Weights of a small image FSQ autoencoder.
Model: encoder patch size [8, 8], encoder width 256.
Training: 7700 steps, batches of 128.
Data: trained on streak pictures of flow and ridge fields, 5.1 epochs.
Rows from block 4 of the encoder of a small image FSQ autoencoder, named by matrix and row number. Rows with one number within an expert belong to one neuron, the router's apart. Each number is 500 + 40 x the weight over its row's rms, rounded and kept within 0 to 999. All counts start at 0. Numbers have three digits each.
After each expert's rows are labels from the 100 images, of 14976, where the router gives the expert most weight on average: "top examples" is what is common among them. Only what is clearly more common there than usual is listed. The data: streak pictures of flow and ridge fields.
# router: slot weights (encoder.blocks.4.mlp.router.weight, 16x256, trained with AdamW), inputs 192-255
# up: expert up (encoder.blocks.4.mlp.up, 8x256x256), inputs 192-255
# down: expert down (encoder.blocks.4.mlp.down, 8x256x256, transposed), outputs 192-255

# expert 5
router.10:490477477494541434484513503506520477516485546516506500440485504542523510533576558489476477486469517482456513507529522504515495512495524475530488629540545542479520501513510465511495519527472517
router.11:518516437528492394536551550569483591496469564517502498515527503503507514465612500539564499514499500401465544521586487498468571487508537478531510476492542613511571503510533443485484470471517527
up.0:492432562427541473489416523435521413536541523509516521458458474528501502544460518465489543491482473516441498527479566481527455514518510550522481565454507489544494558530524488408535469512420434
down.0:481435540555517423467458471503523522501491506518477462545528507488598536480495458504496504517515419528538478519465591498496511505521451517522597410484496525523538577448483524528490475492418418
up.1:463514547456534500525488522496589615488452546516466514526505485520504511509537464552508544541545486492499539511442490526498417512588551478485567420465492520544522440550465568423555506515510450
down.1:475578512522507440535503472550492437513463456547458466492535485483441512476517479513511492481520488463480498543498468542494549493430533470455482546527523437476464453479531462520475501470468527
up.2:531525498481428590597507460499534482513485529499507499560457555496482467518519507553535445523498552487501573507536518498448559514442522485526500553470523490553457484484479422502507517568444542
down.2:523513543482422476449422460525558548482484485423473484487482419549484521492512500517521498464440480488526487537512495484481489450483486575477495563525480503553402500460555508471528439579435509
up.3:463470560506447459464437478505534559467488507529507536461572537550515492494538503519519490489484465542519365530453513500557553505479520456519552519522521458472454493459473509504479532520537532
down.3:498473491494521579508432607485424513547499486507459429533465579553471471488522500505483484531481477519485528536486547513432585516538481502483442510495483461515529503513535492513449500546515448
up.4:496494544551442581499493511505461486446484538433504478502554561553462497477452479501439578498531531483496542492450492445480493473508456460537501419563457527504535504505560617478465472490515490
down.4:493565535500547543490560474480545505479544458523500492500509491467379512540465495497561520550525584504487463552522485460485586495527512488494554538532494508472546495527476498525477499507558519
up.5:494459489508446478540536512539481536456485531422475489497484530500488495472478464524446528557589477523530482469564496532554478512430455474495464557544459561531473512576500489460466521521521451
down.5:480517495531493483516516486540529469492522492483486545410528544505555434427408482512597486456454454512529463441484583494449554479570560484492577461474524464457558483507480490478480477439552560
up.6:437564431556525567494549522509559525526490540582467571418519479440479546535521507478445498419509495566490484524509469513564457517440504441484457514516534535568441555500448442465439552584504466
down.6:475521481522536464511551453512473563539502504424506548515510476520512503497448489495464460518491518501524544445548497487533471497530524483488494518413481504482422513484561472512575499552570507
up.7:545510468488505580408527514569536451404419491477539481431529485539483573583482542522437553522494452526488541535426522524447466438511527401492503457436533466469472479537507492498547448474490482
down.7:479523473493470531469527468477463496446489500574469506513517497482483520570500497513506499536484528512439473503520428565521516511460562527466519505531444490483552481469457491528521452499471483
up.8:528551474532489560487566553516548544485557468493524495533508547539485507510520446454477480509523554528466459502480428483502490412556501460488445419451464475524398518469509500540550492562435547
down.8:554513460440469434520453533551510557417519526552537437482582579477480490528443465424494505525539513569501439448466504483542558538555478484487494543481495506543494506479474468504490472502525497
up.9:536545554557465617477496501547477447524517430509537568499526547483518417527505479480542542521506435486480516520510465463457502442537558544518453540480530550501529517523466506451508540433506511
down.9:462524524528517463443565504499487504504551482519502452546518489509513476456523522435500496534485540460452420430493530470536542536412475526501536516469429462580467435515541423445565441454429525
top examples: fine streaks; turbulent

# expert 7
router.14:491490524531538511556476504487584481491473535492502533530498489486514457509590493527486491443469505479440559533493503530467461551528469500531450524506514507531534512473553474534483489524434507
router.15:480522528501501474514434479556535496474537437577510563497469474505501487492465425475483502551498490454522505501542476523468475508500455512549550534475458489523534467528532503550473451509461419
up.0:478532446518424486487527435486510392536517470484560495499464550437574466576513535540551450466510465520509510456487412557528435558508466467470498456503476439412377474500566451513499480510477490
down.0:516539573599522509513507424503445471480500418553531452428482504480511449514558502498576435529542480500534506454406542498491552521561439525480518483573541513512533474449503543511467520493574478
up.1:555459495495508490501414477532505457486538453501452463475547493545533518479391558459523558520531542502485561505483545537514503500485515510483513526471443439524510505512514480497464484549553495
down.1:505540417451520461622558553550530477562471437541484559510461539504432475489488561466465492491547541472558480490474497539517478483500558510544561471535463478541502523502446433515457492438464500
up.2:491505481539529433492468510546543487480490505503462483470484564539582476493536469506469460503497533493473509515491536486494453488508577551468516513532445496529535474429491425462559455471486512
down.2:498495451413545403473455463528454502503487436488518514504474519489516569502483491543544565466466451522499529575483495519486521447461433451501489580475556463494429531531486502461489494497504454
up.3:424453442512388473429518522458484574524508444517513555436552489462557517565418463488444431515522442485523509534502527512443518471548473494517546525559499472464499493433500377532525540548514509
down.3:487497485553487474450532508559558521488527542478420454506524533513519521502498469542543497549510444538525447579513525433485373524502494555455465443440490490516502574511548488458497497519497504
up.4:550479497545559471545531426497482529537553472442518505524462515505501521534459498493477434458456403504520482478459531526537468497410530544494511440466517539447521466559557526511540448479493511
down.4:544506494551461542517498601456464511461469548462501461526523500437498490450436487498557442547527501549532469525409496505488514555522488468495529610505528457444521417440467502512512480515501486
up.5:580509555486414497575532520455488580516362434519517530461542471452539535487420544438498438496461517487469487449497520474488486521511474495477579490539492537411481499485510539530475429535495498
down.5:511528510558493522593524493554592572526554521427524508475454488558558541546443510477493456447476533520503454532507466462453526513511555490512526573543472461514557515484526468443485502538486506
up.6:448642493521450545484554476449473467478455469569445554430562522467479520547537508495526499544474542482512445484444477474547570534522533470476526400521514554461532510534500462470551518535513435
down.6:458547478526496504496526494528474484451490511458534440520566432445456555512472505540540537529516526500536466489439528538485427556500447523526566496454478375460555492454516497550574555551538469
up.7:479498479487491544508536546488477479490531440517515560491498539489466500479419458527453476583513447531447551464532457545474507499498475543471521451579482480449501512432489528456519464549488503
down.7:511498493428533517473512474514504456498578527571441465519530505441518420442451507488494497445415500553530521551509455507517537458443475447518455479504459477488566469489538547531502501512466432
up.8:479559512473545450438560515568519512429497568460483485517480462500521545460479450535485547495471464422558520538499542470544459437482505506487421523474410496487444540521433481483538526546494502
down.8:446443530517491504450524455487526562534439508502502490477453465555512526432460475512495529433473458507518473434476489548545415454511569542535514502481548522480537548480543479462524494556500507
up.9:495538450486517537492474440557465480468573524501443499541546502468483457464514511497541601528536559452491517498511497538438477472508528507504516486529489449585535479470468522505475505503558484
down.9:545513487507506442546484515448477475514516469563481470510426520570386478491500481476504522511454539519445504533532525517450506491535511527482509493520543506529469483531506456516464491477552516
top examples: parallel

# expert 1
router.2:512497521483496607479487465434464499522481509510496466520445498526532529548508507498393503521528519495592483483539516533519460510513458560501461470505495392454458510510454575502475531473519504
router.3:474484566556495604559495511512495444469473501546488527509548479518506439483491492484481559494491488554545507508482458475489385493496441524449421537492419437562485508506459566491480513451479483
up.0:469559523527536452496592513506486541503572481479518513535335502435458525526507523484545540508515519569444511480527557521545501464492508464486477502535520461502514524465538460501583421542503500
down.0:469520472446479470447567479567504482565394492561469527528472543485444462453481494515413450511454525477434433513458544500505502489493471499549544511487500514447465506547455530506590493487518510
up.1:534499530456563541451435494516494417520518460534557453532506524510555495536579465529458497554457501495461449461577475465541511435487528498530503489540460493565512552529487489459487517494461488
down.1:449505514472444490472429454465468469483530506544523542434518536412420493492533512474510530510555514476572539517502489491497544465556435521436502531460554551412538506493509509481511548494469475
up.2:448505476466459504513450513483499596526512488598503444519504521507503549524502606460409459527500546517487509520516537530500516550503584519467436553437480477517484475496502500457454446578530501
down.2:510496501466474522461479468444572585524481474440571524535504471533481501509460470550507532543540498500530528486482462495505498404578461488569548490492465478519531523476519490578533416584438485
up.3:451544487428461465486552464550442540532448514494455511478453418485508501440461478528580525563535532543445515543530509490514447466502567556507510504529508484517472469535530474440538498516515521
down.3:462534548493475501404539620576522500562512438497511468474536537532497528475486511499490555551591484465545514544517499451461465487575546472454527558463465459583535469495406526485492486479489447
up.4:469472510482539501577570465504471549510510562556532472513463499557513483468498501450511530490520572566469493508556485422442511484439549535467509497471469465540486582455420527484513540483585497
down.4:470548496468420539487517526460496467595486401479523575455419461519505480531471545452533501451512515557504565539501507424451514484507453482572482572547572504497531464504530505451509508547509545
up.5:528488525533548610501396577533551499414535482510556494526631460512451534523449544545466586453485487493521503525544491512573472476564475428409537544485433480525463472530553490544461464485441489
down.5:470444470553434466508432463498457584543531469466488498512543539502393553529442535498531521473491511459573505486500513501543556512531427527517415421465457496552503513515438502494477515580485535
up.6:468469532486581592468541442492478452491491495515536482513513519499575519467482443534498553531514522570479597506472472483569466469500576521462502567449465541546561509532514499498460515428496487
down.6:461515451392596442511450526519501477504471519479485477561579483510549551546534450496481575440471529545532543533505539440501499453492393443491484529471463561468566555507490571504491537475500506
up.7:497538424469480481519446596478480530528520509546472541493464507477566541464488521527451493457456460507451525417476489447500471450454529556520522528524489489492445485515514546455534538551487555
down.7:448504446426481542518416475437488595432567522502516490436418499483489473564544521493553502504489469509482434465492500530480520514429435539443467499484493514496576546510504499559533483512569461
up.8:505543483511515466499524472503456444527514556525531558545435497469531450483568487574426484506491491493457539572475509571459470449512529526473525454414482554530489432468515462478414472507540581
down.8:524523461427562459476493401542504422510517495491478497493524448565538528521464439529442511503527523597542534499483423496475517521458539521525428485490492494518565450461485564534499547525495528
up.9:506521515573553472534497567453520510514509434498529518544559506460451464493513534508530475508497462470517565463433550480531556499559396535564496467499521545513458582568523551469526493543460510
down.9:500478450554460426536505451475488559525431550460530590536416475513527561436546516463481516474491548489501462518466525496489448452496526511506559437527436429505503490492461474483477504551425494
top examples: parallel; high contrast

# expert 4
router.8:507519522506483263488453497507532476499491536466518532500419490520490493504549515504490487516500500449416530521601540528463545435499518497510570549490475516464557513490585531552491496488495520
router.9:510491548463476411516478499483515447510481486503484481487571475485490484514394543459479499516482494539450451483500509510505508421449558477416558604514507517431461534439492505492462533490488539
up.0:509522528531490548553562534467558483559477513514504501489458468503570467450499533526472507449477480528490469524446537491523441489473599566556578493456521523446495509512471551519483527504462441
down.0:557550553564453566482482492492508440516485553439419529485508524446439482545525485500469563535474531508566543510511451487539521480592527508547459520510457502443503524473525528584524446477484507
up.1:456415499526489492524575449388504547493473557548561520437554542451488461457517465501462456485506439449449489478472457507489418529503507511515502425465505513461488524468490492524571491587547476
down.1:489552555529468470494487491482569598544517480554518530477564480477461520468471485515532497482485477516478525506506481543517572491534568484495532474482492498498488518488484565447526484506484446
up.2:472508475459450611542531458501482555508503434503485502528503500499512513506550499448523537469520498509524479441460508537419440507584528488461504499530454522581500568517578476526548507558510481
down.2:491431478514505511518582492464510471521485411480501537562490485492501452479514511488515566553501514545489520545496479526479560543476485465485528363519462443508506476490429405444548544523488558
up.3:415504490533499517573479549554460490455484447452539400553470546480543520509457519577442434531558482526560422530500542552511534419460482558440476494514466456505573470480459510456539525513524456
down.3:449523543470477529475418526428490488495467468501452524554567444464492511550455542499586502379446564429497512474459471578534549553496541563476569491483440481518477493525496537477533484512489450
up.4:478571481511491499523433488492529497482520510535496522438474486507509554508485462454463464491528493512581458516499448517523536565487443476524511583462442413497502469498534487460529537500552468
down.4:456499556527458521464515527535523490473531542507526553438438499479542504460437504460550548515512500470474551443498565481493550478528516467526549497516486527533497567489495540603524512437558450
up.5:436511518448445495515508511529541499573507449506448504485435478474532461460631488475519501468489554468481476542444464533498462517461507467525504500547492522469460421497578517513446515573486495
down.5:545415414538460493545424506498543521495567531431563504456452516512483486505495521535426560434513505467468483573527481483528493503514517483482457499497494430431552521511514493538540506461515460
up.6:482524498517468412488471523444482469504501494545474540440548535458419475390497506502512474487513451529544493531489486462540469431453451513462462444422484473496496500457455475484561474586439569
down.6:524533475464442475513434499527568422477579492519521473557543465503480416404552483501507476439536510491482450500508530529542465476509579486500524549477500505512453514459481545492481483542476502
up.7:511536448509565539494522487494544553585530543474493501488527523476462431453545515473520434455517532451501449540536502481515449521494484540566480546506526487474438447460521555530465536492528454
down.7:497448514552538514461499469519491551565535485471497539418489491514522471473498570549479469502546580435549528466543496485428470472570483519488503485479528534459484491502473489433463423522523442
up.8:530539452532448595414520472522470500490488451511518437438463540504523514538599517463565522453539501527519545512558467483489436459520581442517437534521548505605472475489396540495550539484516449
down.8:613527519577500432479504410502460572443431524515504442492483528453546456511521495455537539477510540467543492446527524557501530467471494496514512468514480518517464495514502487528465519460481442
up.9:564472519522479558536515511504500544539488487399457471447513547570453471513506512498499421520520493519487463509571485463451447459463413542475503502483557569450486498500530530526529447513581498
down.9:520484491453485465537553550466466545453539558434461553495444442518459480418520552467399484501544528519472519525544541510510467522532595496522464533476478502551508496522433551517483535449562514
top examples: high contrast; waves

# expert 2
router.4:476449439504458582602496480511435527508526460505522406480489515449483493434435453459435562555472533560432506446495521467512456511557510481433518541540499551521468513507417467530524482475471487
router.5:514463503558539510581510488476494564471474522610456498474480493474536456476507507449517525499472523495464522548461456515486483502484515488486497525513485464521468474556432487542471466467476566
up.0:478511424498535434519494542512544547476452548645518397468511541505501481494451481489492504465508566515513524571498514478454518490523494449495550477448430538548472478453424599509443559472521443
down.0:455452539501422502536517447517533500581505436515457626466527464497545490510462499515513523486471562420517555474461599485520546505513532462525453452524519383546481488533530481502404465439513544
up.1:531492468532464463534470439502453490484547464509509533471490538509426482450493518548541509597523465451477470479420461524546541462457508565515455542481449466525503500543524551454523492503532516
down.1:453518526550467431483459495527515474461472546456415503454472475514450466566514494545457440621477501541499514561453543498550498497525508377424491555499498547521514447424523453450557486482422474
up.2:416506467507561478530464506446467491561470497554488488547488476466464499546426455499498504470537513489535534533461482515581478519501560481544532429466456427491487484463416482612583525548534523
down.2:490498501571535484550511540538530427532478400475459532505508526606380492479443443494539439576525452535469522446454481492512522506538476578490516420572455555468489520484527583424428475471485488
up.3:500537595535491488481505537429473518457518508483499606537499534464475565507460434540561480469470420468538500487449521527504452531469497481476467527493494563440512571506598438459519423573515528
down.3:503473505505510476526498441509518558434465522482489439541480556451512578503489477519476486610502447577512540480473531487488517489496431497501456548507505485399542522526425529529524543557482507
up.4:572472492488439550500548510510538408545521530457495502463561467497539491535564541542380489507460546503499536523521448542526503474420565459526464498548493541504532512521518461439473491582408491
down.4:520487511505527524478441471476504460556493483505666448420497485520607558528556511458537499440388472520522481462495516439530447541488487529485496521476501482443484489517510515464543514494459516
up.5:486533452499490454528423465449520471468520501500510556483557525522599550481543539543480489528594490525483505468495516499480537481449537503472502525505524590423489446433521530488481405495508517
down.5:497506487425573454537524418505551514470604526524515496484497472544486518489530554550526432459436457496556476398496522495562522486510462523499458573509451483376532497563490539490486502519535497
up.6:437478518472536492442535481479497535446478498449484496491518503509519517523508507490447475495525542525504559549537523490551520533406459471491508494440465502508411412461560512489421506482557452
down.6:525538486435500498562445525478559500557471517530511498453457510474498544510436480482476499501438535482527535479476441468479442519516512494465514589561577506426523519468514474496445460512458493
up.7:545502433487493555559426525509522497505491541553481475454394546475523447413586570506554498511417497437472484534515507496475459490546565475498529492478560505565528502507619564460514488524536497
down.7:491426499541550450568425431478487507502511502511507555462426513542589474445495508481468500478494516510533490423475472518576544509385426441510459480474439487557502478531432500502439500518478528
up.8:527508522461467545527488442513514512461524467520505493488536521506525481502522618515425475547547517402521490579493540513505525544508506493499517590449476512516484453418441446505522545519459537
down.8:469525493542522517477524527552512523627540510429510476516520425462479597549544491491525512472543566483526517483535476483505497495544525545492519505523491458538444506508526565522487473481406435
up.9:407516537484511453480521508521540610539495556521478510603536467514463516503581510486455537505497518505494474514527508504443469552513419396433520535444467528513434484488363553475409474435481508
down.9:471549517475489494499459523506502583569494489518530473532590485461471501494444509504468528553502550494499507567468455480570557476457547610546526439526522429517558474562540534550444566476526454
top examples: parallel

# expert 0
router.0:534488513498480402527480483498474500493467463420510505508517491472491503521389528495479457516488498519475525485475526526493538411484538478376495403523520522478489545493488513485513524480493508
router.1:533520476497448433486503511429521504482506484473499506539499498493521525470426482540492461519507488490436494551423515475490519431505499537467559452508453404489520512525508525564507491511537558
up.0:486490530534513486548464575540512485518477457496505489493490498504519465495526545466492499498434494445416547485469551514480597554519457558489576559451539500407535505498518541447450461477522456
down.0:513476537455493383507543557426553544520517550454496465521475442506464555502569529483497506540494579493566517557509551538493475445485484519492441525475513499459445452514495472470515490529523525
up.1:484481490499445488499550472486550592512456501547518484422514532497544475513479500502583479478501532549475485542515511410558549460522503506471562487518535492455506486442519436565530494454498473
down.1:477512457474522497564485504520515533534494445482532468529539588528583447545529488533468525493504475501524549441552448467567436441476537485555486504521565468474477565458512605527455504500459510
up.2:542488458525449569519494507550520536480541518575473478512516514568493509446451547506437533546558521528442475480501469496462482434539560560470453490510476542494516460502556525568501454567462539
down.2:425473444456535505515481528479523508535511481600547405594441449446545546501557486479495464520530497530518505530441512526464547439554534471497521451486460572415477495527393467530537470503482466
up.3:497496593514516468420499443511396466399548460547523401489552408472469542492465583424571509471473545520469549516501472465497505507460531563551536495528468528499459559508512541466530515512512507
down.3:485474463507491534456523546508503472461538505476523521496596546484523470567484463500577485464480452529504487525509462521520478579479491436456518487465497530481556536546572479489524490466455484
up.4:522495417463485526409558497501425523519519527517525502534533567467524481518556474516550547553483554467495494504540457491518534486412519459569427527534544407528513542510542473488480492489529550
down.4:485486517572459475471539555441457577532505480474506490539407471550496495521420482505493468542490485443520464477438476588534526478507545492563547434572474533489505521517420570539530551460516415
up.5:461477511614504522542503539529461518545508576510518477501487459489502564478510472511507569531438512475573482437427496513490537476446501484524562497509489524495536467426495462489500455480536522
down.5:522571562447525528437510472502523541509522545429505517506492526510453503465525511493500532507472553521561479468513490433489464517508532571479434505480542474514502464484445488554445487530527471
up.6:494522467516555402556529507438492505495500504470493488446538516425488461542539509569517523510549509524478510470559471529488587482479484487465569477515503476479425480478609507426605489545591504
down.6:524548481407507468489437504482541578480534503474505539525495541492412535489493451484441464544565521554462408510487543537510485490504503483462447541494459446481501474530497462544542455554553595
up.7:480461547484525447541440463543507479552545472497479491562535450514488463472491535501518518450540493470501507459517503509512480530532479495445529488540568513445531488431498552476521512519518472
down.7:464465538438434553538500552507514493577523483493455493494523513468426465509548547490432517507525478519514564548515488502499491523476518484496514598486498492542474528513562456439490479512589540
up.8:471528439445533538515508509484439531556439524545503460423528538485506502493531551515485509498465490498449494525486495510451538411466531491518423550591547559505485484483534492490522515513507458
down.8:431511487496528498514488484536508541509450462470478524436494426506574490521506576500558552539528463500545455468473558548484454472518488443441504486493566451536554513450469478528463530483475517
up.9:481526460432582437466509562495499527546566465513494517532441550480454492469502424576489544509441431496451539467488504429445500528490533555489512497518529522582528525487543495449438547444524520
down.9:453561481489533572509500518524508533483518469489480566545447507546423516495471495486488503504440543497497444542519435530482462491537472496555516516526451452517508570542508504568532440497547580
top examples: parallel; high contrast

# expert 6
router.12:453475535469506593436484438559457480538507467411487506517507517475478502482487535475530521480508536568608488471497477487491537455517540527530454449486509592544468470532556516468509535476488408
router.13:516470479490494548501548473565471540461502509544514544478468489491488501459504470462560480511462534540563531487417472483517484486547577489539452403468497619543511541555446442462581497565546490
up.0:497515516534436541530528516445479551492500488444519519573468426522470464567534522431475520540571471460529469513563506452514506520469493566497496409502494466564395552486523468460546504537401513
down.0:511509446487448469419513496486441461529396434559466541581471492484430458507503551446521531489504441530452456536448552520497474512502499457538461586534460508524439517521503563517501549499477478
up.1:491501496493446429524523530508539519487512514479489475491513508506485506537548482453477441539402518444451477483526472558483442443467559541473512517501574534576500498479451452520553506485456485
down.1:542473512518428507487471425450523486425461437480497472514428435501462515478554548462492468468477525574545557471467546492463534490518561528544459440479424490538578564542509542475494520493434534
up.2:505475553464558474499518502521474483552483525490500528552528470414478507498593495517502482455473477449533569428462458437434516511556515485522432543457543531528409549486493524484497551482455491
down.2:489443571491565551523559556510528474438471546513473553488561493531453503529486488516487575502513456541503438486485547467503418521477552431471511427475502400549511498492610545442476488506493505
up.3:525468431520522441448461470464494494477506514513497517447494550535545502529483458516459513563505536541501474595531529502508517526531436527491550500491597501533434520488561467487483547489500547
down.3:480495472522518529503460421519543448558523479502455483526542501484454486486398412475435505513438523474551495486523495485507482502503536509480456475529538560540573474509422453481503475527537496
up.4:513466497522491518467536438498489516486543463526526498546541512472493466468432505517467465501458517456454515537453457526420483520559465496498508507458545405488483608561496455514492514512508484
down.4:478454554499500555463510530471519497437456572493449510469532539529427472476440469516543489589513426522539502538496496532606520425459554510505477451493415558513508486478519541489518466494555483
up.5:583523544544395541541540462475547446513445480498512469563456433524498542530442457521491470482443518524478488463455553572482541467523461548482493539488480549570533538455513542449534445458517558
down.5:577498478479486450521516495422503500549450424468509485516478557507534510553479454525544476481510541498471416533581538497508519527446493551472497423462534448565546475515488473541506479490490535
up.6:486510492543556444592554461524483522534502526595495415501455493515482514534525388487523468599477481460519513494534451489459521456514443537557516532518566581538524532485510501532493466446539529
down.6:449531464459487570512521458439517502459445510455483524405424474526457569480509411523448479548476516577503445500477498491503478449485515482485477422498482438542489455488556474518493553478450540
up.7:446430559466491497482487517516532479509541533537451487526503498473447461587482586522512493492535448476461431484489494563553486509406596445484538502504493439540543525521532499509569555452544540
down.7:468539470442433465513525523490530541523537473467548530506478592503498467521526592525504573425494497540511494508489433509515482514503493446511480491492514613428474494463487478503483543479458547
up.8:525475486472530444487492513523462541517429557444520507560462546468504476528536546500443472496511559465544517508454525434476573494549514478492509461555471506472476586445536559498502491562491454
down.8:524466521517519585527479495522509503521542523500502571470468454567464509513537491492492508484521529493453474454483474527453500490526504476466489523623482521493538523487531520491534470478497536
up.9:522498519514383574509560539576492472493513469581485551515533462475566484459503530536462533557582455447505435576492480499495536499500525484489493477480484543572512525482495495463582537434558460
down.9:529466517442401489503521514518474470542501429462531406531602515553468489532620560472559521511422464629493503479489537409546525512492507439487515469482500527506541458506497527446494487517537473
top examples: parallel; high contrast; waves

# expert 3
router.6:456512424574542609491496477498500513500511497525523504450519501438479475469543490423520470515467519547402489518405465559548478501537481470514535525517500433472478491507550429492471524501491468
router.7:488527467607501543405530520498528537520496491531480486510586497519504493487543508564514471514538529421527385482506467485475496512472542503525522494516490375486528503531555512500540486441541581
up.0:531526460601533466540604486517555538515494447501492520473546550476493512479551557430497490512510514472536489508537490467453526459480449512504465488448499501493485490503432546570457472511568530
down.0:459488460536501507548487486544517542494517534438538559477512497541453472531481509466497511573518494487513540461497486531500489494550576524548522490538600498512487530544564402514481503465539507
up.1:510515545537501513495590540464515498460529533471474497533473439555471520543498462506540459460470474481479456536521532538589545531479544400481509510560518463460506537536448529509469508499500553
down.1:443440487477514536582505534476431517521421474502482529498425522514490512494505522519573427549421500491514454489523441511514491505419474413612436521433490531476532540472459521485549607486464495
up.2:491519464479565497530519493470490523448435539438529493536508468549481508518490517539507398510513491517489508422507548519539529470459399430518552486480532480514479540494533441462528477502554484
down.2:516461476482523508448467464505477543532501524484494444556506434530568524542471495539413471498471601470524474421488493469463521556485483613481482520495547491484502443466488484516532521525571451
up.3:482486485483511460429517532560427497513486544571506585537536512512508479482467464404520542487480533473443504490467515491542506508536500469442566526518501431515511557521500437520489588506431468
down.3:451511462490540477510465492476454568525529499509474466486536443494501474528525470454533486496520475471471501482494471532428486511487570529525445413515406528501523537477494539441491511524482517
up.4:487571448480500538529525460538570578555512568470478481572548508532475429510449492467484563498540511619510486475544559465491396503532561500488479531497446512536485457475486511493527521501504547
down.4:526517517493529465584477481495508584495447503533522483478507506488506509441552533500459523425568446509509483476502477537517457449520482556557507462556472450534464509503462498502491537506550526
up.5:527505512455582563473492485500493531531564536431545522523520484502431447494536524430555497497484546521402526525464430593520536467506426561489544442468426521537529497536496440502419546530427496
down.5:495482450496426493520479566502545467558513545520483547443476489407466483522515611464523549538469549535455563499492502494459422499532602489474465508518516452493497470495529538587486479454448455
up.6:527544498466506543535528472511443449536547564469457573562542476491500489441491587460498515469514528557456452481480462453499530527491509450499493441531496566593467457563512564511485483452478472
down.6:442429511579516500515513518516486537497517487555491458473646529558466462427504556539485511472499457473398517499475487502515480527508465491531489489506473545524476472512473556438545492459465466
up.7:458494557519538446540483437473503473520581513536490575506494473481456511580478494427506504504468520559446545529475555542442558451469477490497459489571492481581534528517536525576512489529440476
down.7:475503429462505517515493495445525475580444512478437443515388574469444547553469507483491422490454429496472515516466520492413478543502598456503564474481529493481480449481576608496413493462482529
up.8:478477494411501449560487458419498501519450386513495522422510480434531494461504583482474491492523524567454611558481597514514467510488485473484540481532457512520495431437501532462544489449533445
down.8:469466496510492517413503439439560485575481533559473561497424487405404534535484499502523476496533549516515467526548546529465546467533498522509524452470480518633499470497533512493508495493533489
up.9:445490490500432543537491529531484420493482471509441476501471536422522470525537570514428487589469556506449580547458522441495481515482571463537474350508485490499532595507501536541464548446447446
down.9:483506554429474479487494497535538505565526475505389548521468512442396468530410513461525534528494511487563456517467524530560552512511456559526550491487494529513522443519463488479471529548472488
top examples: turbulent